From a checkpoint of a small contrastive image-text model.
Model: 8.6M parameters, 48-pixel images, encoder arch resnet, encoder norm batchnorm, encoder activation relu, encoder depths [2, 4, 4], encoder widths [64, 96, 144], text encoder width 256, text encoder layers 8, text encoder norm layernorm, text encoder activation gelu_tanh.
Training: muon at rate 0.037, 6500 steps, batches of 256.
Data: 195000 training examples, 8.5 epochs.
Rows from block 3 of the image encoder, named by matrix and row number. Rows with one number belong to one channel. Each number is 128 + 24 x the weight over its row's rms, rounded and kept within 0 to 255. All counts start at 0. After the name is the row's rms in percent of the matrix's.
# convs0: first 3x3 conv (encoder.blocks.3.convs.0.weight, 96x96x3x3), inputs 36-41, a 3x3 kernel for each
# convs1: second 3x3 conv (encoder.blocks.3.convs.1.weight, 96x96x3x3, transposed), outputs 36-41, a 3x3 kernel for each
convs0.61 095 [126 142 119 101 122 129 122 102 102 130 115 102 109  89  76 111 121  99  82 113 131 111 108 121 101 139 139 200 154 146 116 103  93 128 113 129 114 108 100 112 124 151 107 109 118 146 142 154 125 111  97 141 203 118]
convs1.61 099 [125 122 129 140 124 111 136 129 139 114 115  99  95  94 105 134 144 140 114 130 148 107  98 111 112 127 126 107  93  37 153 151 131 130 121 150 166 163 149 124 134 139 103 145 173 141 149  99  98 114  90 142 160 131]
convs0.62 096 [127  84  72 163 152 139 114 148 151 174 176 157 144 115 135 119 111 114 134 145 120 117 119 111  78  94  91 122 109 102 120  96  56  99  54  59 143 120 116 143 128 120 124 128 124 121 110 111 167 148 133 110 123 129]
convs1.62 087 [132 130 122 144 151 144 118 135 143 113  93  83 102 101  91 141 153 140 132 148 144 124 123 110 152 162 141 159 165 151 127 107 105 105 133 111 130 167 171 102 132 157 120 140 160 132 143 102 129 110  83 133 151 139]
convs0.63 096 [122 131 128 139 139 138 122 117 143 155 147 152 143 157 140 126 125 107 145 161 170 136 123 153 148 149 126 164 155 128 160 156 116 146 146 110 109 125 129 110 125 136  99 122 131 150 154 151 127 150 149 153 155 131]
convs1.63 094 [105 118 124 121 122 113 105  81  76 133 128 122 127 121 111 127 141 136 133 152 150 142 137 123 165 151 129 141 123 126 132 119 125 119 122 127 121 128 122 134 147 148 147 152 155 109 129 133 104 113 129 114 108 105]
convs0.64 106 [130 137 132 152 118 108 140 118 105 146 139 130 135 122 137 120  99 136 114 124 132 138 129 129 108  79  92 113 137 142 111 133 111 102 142 129 142 126 114 128 134 117 106 104 128 168 133  77  90  80  73 163 185 113]
convs1.64 097 [120 119 125 121 128 155 103 114 131 103  94 101 123 114  74 134 148 120 112 146 151 121 139 138 128 135 136 128 138 150  92 104 164 132 132 143  91 100 111 108 115 124 173 152 144 160 189 144 106 131 118  86 133 182]
convs0.65 093 [112  92 113 146 139 112  95  99  80 118 112 116 133 104 116 121 132 146 178 167  82 127 106  76 175 130 130 189 197 166 125 123 159 113 122 111 145 128 128 126 126 174 114 118 124  97 137 147 150 173 164 149 152 141]
convs1.65 093 [133 166 171 152 162 144 112 126 119 138 126 103 138 121 128  98  66 116  90  73  73  87 119 130  82 134 163 113  88  96 132 115 105 131 132 143 144 144 154 139 131 159 119 115 151 114 100  94 123 117 120 104 100 136]
convs0.66 102 [ 99  97 140 131 124 144 112 131 134 128 132 106 124 119 126 131 108 108 145 128 129 154 132 170 144 140 136 104  94 117 167 133  96 136 134 153 150 151 162 114 108 151 129 112 128 198 179 100  99 133 146  78 130 109]
convs1.66 097 [140 120 119 113 116 110 106 102  99 121 119  89 115 116  90 101 115  84 123 128 121 125 102  83 153  97  58 141 140 124  92 127 119 126 128 142 128 126 134 182 181 143 133 143 154 128 145 103 174 168 138  95 143 112]
convs0.67 106 [110 123 132 123 118 150 105 157 130 132 124 154  95 119 156 129 119 146 116  99 149 128 159 131 181 158  78 114 142 111  70 139 130 149 140  81 154 143 124 138 116 132 112 124 138 113 121 103 122 163 114  83 153 109]
convs1.67 115 [108 186  99 122 167 133 101  86  98 155 129  99 118 126  96 112 148 159 126 139 113 107 171 110 104 163 116 121 125 154 131  89 125 137 111 117  88 130 127 117 135 112 153 169 128 137 193 126 169 186 121 118 123 129]
convs0.68 097 [159 117 126 123 101 105 116 112 150 141 133 141 127 111 127 133 129 122 117 103  92 146 121  89 141 123 115  96  87  81 109  93  63 113 104 109 161 150 147 114 119 147 119 121 176 106 137 127  93 131 119 104 118 150]
convs1.68 085 [159 118 134 137 108 108 100  84  78 116  94 100 122  97 104 151 148 123 121  98 109 121 111  99 120 114 121 176 177 153 142 143 147 115 123 115 122  98  92 123 121 133 156 151 164 146 152 134 143 150 128 100 107 107]
convs0.69 093 [149 141 122 133 130 128 101 121 112 137 150 154 126 136 131 157 142 126 123 110 106 113 125 112 109 100 134 105 107 102 135 143 149 112  84 103 139 132 148 128 124 158 142 123 136  97  81 107 126 104 125 211 167 227]
convs1.69 078 [ 92 121 119 115 131 134 122 145 138  97 100 126 137 100 119 164 127 141 136 132 117 129 119 100 101 116  92 125  98 114 109  93 120 128 134 158 138 162 143 139 129 117 138 152 141 134 146 148 132 137  86  88 100  86]
convs0.70 107 [124 130 158 140 147 174 155 139 130 128 126 115 120 125 124 133 142 139  74 124 145 127 129 141 120  98 142 138 115 132 156 165 114 159 140 155 133 127 127 129 146 135 150  99  72 109  83  92 166 141 126 112 159 176]
convs1.70 105 [168 126 115 117 102  97  66  54  58 155 168 148 163 146 118 148 143 117 128 143 168 154 177 160 132 145 153 145 160 188 157 111  94 138 110 143 120 120 125 103 127 117 128 101 108 147 133 106 101 113 119 137 139 140]
convs0.71 109 [145 176 138 109  90 124 109 127 156 114 114 138 160 151 137 120  94  91 113 125  99 120 100 149  97 113 177 134 119 145 142 162 170 129 115 160 129 167 124 163 129 108  86 120 146 158 133 148 137 161 148 161 117 145]
convs1.71 103 [179 161  99 141 112 110 110 115  99 128 148 148 111 112 112 147 122 110 115 114 118 114 128 124 163 160 126 150 134 167 102 180 199 132 140  92 134 117  90  93 109 148 144 143 123 124 163 131  95 102  83  77 116 115]
convs0.72 092 [127 139 129 150 121 114 129  98  95 140 142 145 127 131 158 122 113 125  98 135 171 150 160 146 124 130 146 127 103  96 150 135 136 156 154 164 148 118 116 155  99  96 149 129 100 103  99 125 185 123 147 138 132 118]
convs1.72 090 [157 139 128 119 101 108  92  84 126 130 165 163 125 151 139  97 117 101 108 135 113 107 110  92  92  76  87 135 139 136 104 115  83 121 102  84 160 163 179 168 168 160 178 179 178 117  97  94 122 111 134  90  74 107]
convs0.73 103 [ 70  95 127 107 116  96 163 167 114 148 139 108 128 106 106 135 133 127 121 130 128 167 149 145 199 169 175 143 146 138 101 120 108 160 103  92 134 130 161 117 118 144 167 127 111 117  89  99 130  97 110 166 110 125]
convs1.73 106 [129 111 129 119 139 116  87 129 109 159 164 186 155 111 121 151 120 129 162 142 123 144 156 138 158 144 128 140 144 147 169 117 102  97 131 162 145 136 119 151 160 121  93 111 128 151 136 126 139 112 101 144 123 127]
convs0.74 096 [141 151 137 130 137 158 148 151  87 108  98  75 129 136 136 151 154 149 147 132 151 158 161 154 163 166 167 173 117 127 136 157 153 101 104 129 120  96  93 107 154 116 160 191 145 134 131 120 132 130 129 101 127 157]
convs1.74 092 [137 132 131 103 113 109 111  98  89 113 150 116 142 177 146  97 132 123 139 130  90 138 102  68 140  85  70 119 119 104 106 115 117 158 178 176 116 133 138 119 136 118  96 109 109 106 130 116 113 145 175 174 140 124]
convs0.75 094 [105 140 152 104 140 158 108 125 113 136 132 145 136 133 121 139 128 133 103 108 103 104 116 164 129 148 190  93 117  71 125 142 120 114 125 159 105 128 126  91 108 119 112 108 133 133  98 123 116  75 108 125  97 117]
convs1.75 104 [160 166 141 126 105  88 119 101  91 107  80  85 123  93  84 154 143 108 143 150 146 111 116 131  88 118 158 131 116  94 143 130 110 195 175 152 106 131 108 107 137 115 108 134 130 127 116 144 123 140 145  85 136 136]
convs0.76 103 [112 136 130 109 143 131 126 136 125 149 125 123 105 148 159  92 121 138 129 137 126 104 115 137 119 112 148 147 153 151 134 143 185  90 110 135 121 127 122 105 124 130 107 123 135  82 119 169 160 121 132 147 117  83]
convs1.76 095 [ 90 112 121 125 129 117 126 113  98 131 123 108 147 130  98 163 176 146 131 118  89  97 101 126 106 122 135 114 122 160 128 106  98 121 117 129 158 170 135 150 138 126 130 116 134 121 155 158 100  99 113 118 106 138]
convs0.77 100 [144 147 108 185 114 106 130  98 111 175 188 175 128 119 104 102  98  79 124 116 128 125 129 109 135 155 132 112 121  83 143 125 108 123 115 108 158 143 123 128 112 111 129 126 106 146 149 145 138 131 105 170 121 101]
convs1.77 110 [146 132 142 116  77 117 100  63  60 101 134  99 103 118  87 118 118  94 149 127 126 183 145  97 159 157 122 148 131  91 102  92 118 148 138 137 119 155 137 124 114  99 114 124  96 117 125 135  98 120 130  94 127 169]
convs0.78 101 [137 124 139 124  99 108 102  87  97 136 152 142 121 151 155 133 151 171 165 111 130 149 110 132  79  88 129 133 122 109 115 119  87 111  92  95 122 132 124 133 130 130 117 121 119 124 115 137 121  81 131 165  88  88]
convs1.78 102 [143 148 180 166 158 149 171 131  98 136 131 117 163 134 100 179 125 114 160  90  83 132  68 107 113  82 137 115 125 143 114 156 118 176 172 153 139 125 128 137 105 118 160 148 158 104 117 154 147 145 129 119 106 165]
convs0.79 098 [122 118 166 136 122 173 119 115 151 123 129 136  99 100 127 164 143 136 123 131 150 146 145 122 123 105 121 120 104 128 106 144 149 117 123 132 110 132 131  87  84 125 144 142 126 115 166 125 146 179 142  75  80 111]
convs1.79 101 [174 124  99 140 132 105 120 147 129  90 154 167 120 135 154 127 134 168 149 164 150 154 147 133 161  98 100 110 128 115 153 144  90 117 161 137 135 154 156 140 147 135 112 129 131 104 107 124 196 153 112 177 126 101]
convs0.80 117 [131 135 121 129 134 137 124 132 124 139 112 107 132 117 113 135 147 131 117 136 146 178 124 134 165 134 112 115 111 141 152 154 181  86 118 119 123 114 122 102 114 117 130 125 125  85 180 185  83  80 136 132 129 102]
convs1.80 110 [159 157 120 158 188 141 170 148 149 160 162 154 137 140 141 126 136 146 100 134 126 136 138 141 145 138 129 122 111 101 172 152 138 128 174 183 108 127 119 102  89  81 101 103  98 136 115 102 138 135  60 194 146  82]
convs0.81 101 [137 141 130 143 147 131 183 160 148 163 128 110  95  92 109 107 122 130 128 121 129 131  82 139 160 140 139 119 124 138 127  76 141 128 131 150 134 141 149 131 141 125 156 128  60 121 109 101 133 133  89 108 135 107]
convs1.81 109 [119 121 136 125 110  98 154 141  84  65 168 177  71 121 160 100  91 153 148  90 114 155  79 107 137 103 127 172 172 120 117 152 135 122 141 120 168 117 117 157 110 143 143 100 107 102 118 163 109 147 143 112 117 125]
convs0.82 103 [ 94  96 136 113 150 167 114 135 129 101 119 130 125 126 103 126 106  81 116  97 116 106  78  92  93  66 103  76  95  86 122 120 136 119 111 138 110 122 156 130 144 117 125 141 140 147  88 115 129 128 134 155 139 134]
convs1.82 096 [164 156 144 160 110 123 109  96 127 126 103 133 134 114 130 169 140 130 119 121 148 142 147 156 130 142 171 173 187 155 134 131 140  98 106 108 131 119 116 125 138 101 146 137 113  91  88  93 116 102 107 150 146 154]
convs0.83 104 [166 155 118 152 112 117 121 141 137  69  75 100 128 145 155 120 134 127 110 106 109  88  83 102 153 152 121  80 112 141 116  65  78 126 123 113 115 102 119 129 170 174 126 142 154 110 112 106 132 172 114 144 143 142]
convs1.83 103 [106 135 111  76 106 102 140 176 169 142 151 130 204 194 108 200 168 103 123 131 121 127 110 101 141 131 107 132 143 130  88  73 113  98  89 102 151 158 166 137 141 149 131 112 124 136 146 112 125 130 135 139  96  94]
convs0.84 098 [114 149 125 150 124 138 139  94 143 157 154 154 114 124 140 108 164 194 141 124 135 131 107 125 151 120 131 126 127 158 146 129 105 140 119 102 149 149 131 121 145 132  98 138 138 128 126 180 149 140 154 192 182 136]
convs1.84 093 [113 151 130  81 155 156 119 136 151 135 111 109 112  86  77 113  96 137 137  87 116 159 124 115 104 121 146 147 130 110 154 134 107 162 120 118 168 177 177 102 117 140 122 132 109 164 128 100 138 115  93 150 132 142]
convs0.85 100 [134 141 112 151 137 107 128 112 115  95 107 114 111 127 154 174 179 175 163 196 160 145 115  97 100 102 122 160 176 153 150 130 135 140 103 138 133 151 134 148 110 129 128 136 136 141 163 139 133 118 129  87  98 117]
convs1.85 100 [133 143 132 146 149 145 137 158 135 166 168 165 116 122 151 143 116 150  99 119 130 132 155 174 144 129 149 116  98  83 157 195 169 169 190 178  96  98 104 138 127 108 102 118 128  96  75  90 175 152 161 149 121 128]
convs0.86 101 [145 140 116 155 134 147 143 129 133 108 122 140 131 125 121 132 103 100 173 175 131 183 181 136 129 165  98 120 117 143 154 138 114 125 143 219 133 118 113 118  72  88  98 100 100 100  91 101 142 111  91 125 138 152]
convs1.86 103 [163 182 132 120 134 134 105 117  90 126 134 144 141 134 105 138 130 120 132 120 139 179 167 162 178 177 159 176 187 136 124 143 144 108  79 107 107 105 143 122 108 141 138 123 118 157 120  95 106 108 115 127 131 133]
convs0.87 095 [147 152 138 142 157 149 155 141 121 126 158 175 132 121 120 142 145 140  97 151 153  80 124 153 115 137 138 108 119 127 100 104 119 118 140 136 136 112 110 140 143 117 132 124 116 123 115 131 132 112 110 115  89 116]
convs1.87 095 [ 75 123 130  90 120 134 129 131  90 127 132 151 112 119 132 143 159 159 144 126 124 136 113 113 136 122 110 159 145 145 143 105 103 138 104 100 163 179 148 121 131 110 100 100  90 107 111 196 103 117 181 143 160 215]
convs0.88 096 [147 128  81 132 150 128 133 157 125 117 118 146 104  91 105 116 108 101 167 146  95 130  99  88 121 129 113 141 221 168 124  94  98 109 119 147 114 141 141 136 137 126 146 159 129 121 108 155 138 107 131  94 121 135]
convs1.88 095 [132 161 137 119 141 116 138 156 149  94 123 150  98 101 123 133 119 119 124 123 127 149 133 149 185 171 159 165 164 115 116 125 106  97  91 134 119 103 113 109  98 108  95  85 125 151 178 143 127 150 151  92 112 137]
convs0.89 099 [118 151 164 109 130 138  98  94 112 147 134 111 149 131  96 132 138 126  70 170 185 115 152 177  92 102 114 176 146 155 115 145 148 121 121 143 129 103 111 148 144 108 135 136 125 160 111  96 162 141 108 135 136 139]
convs1.89 103 [130 103  89 124  90  72 121 118  98 115 150 160 124 136 151 157 149 135 117 151 151 131 135 156 151 171 152 115 123  90 176 165 144 136  94 133 123 126 121 115 141 123 111 135 155 111 139 134 101 118 108 116 145 158]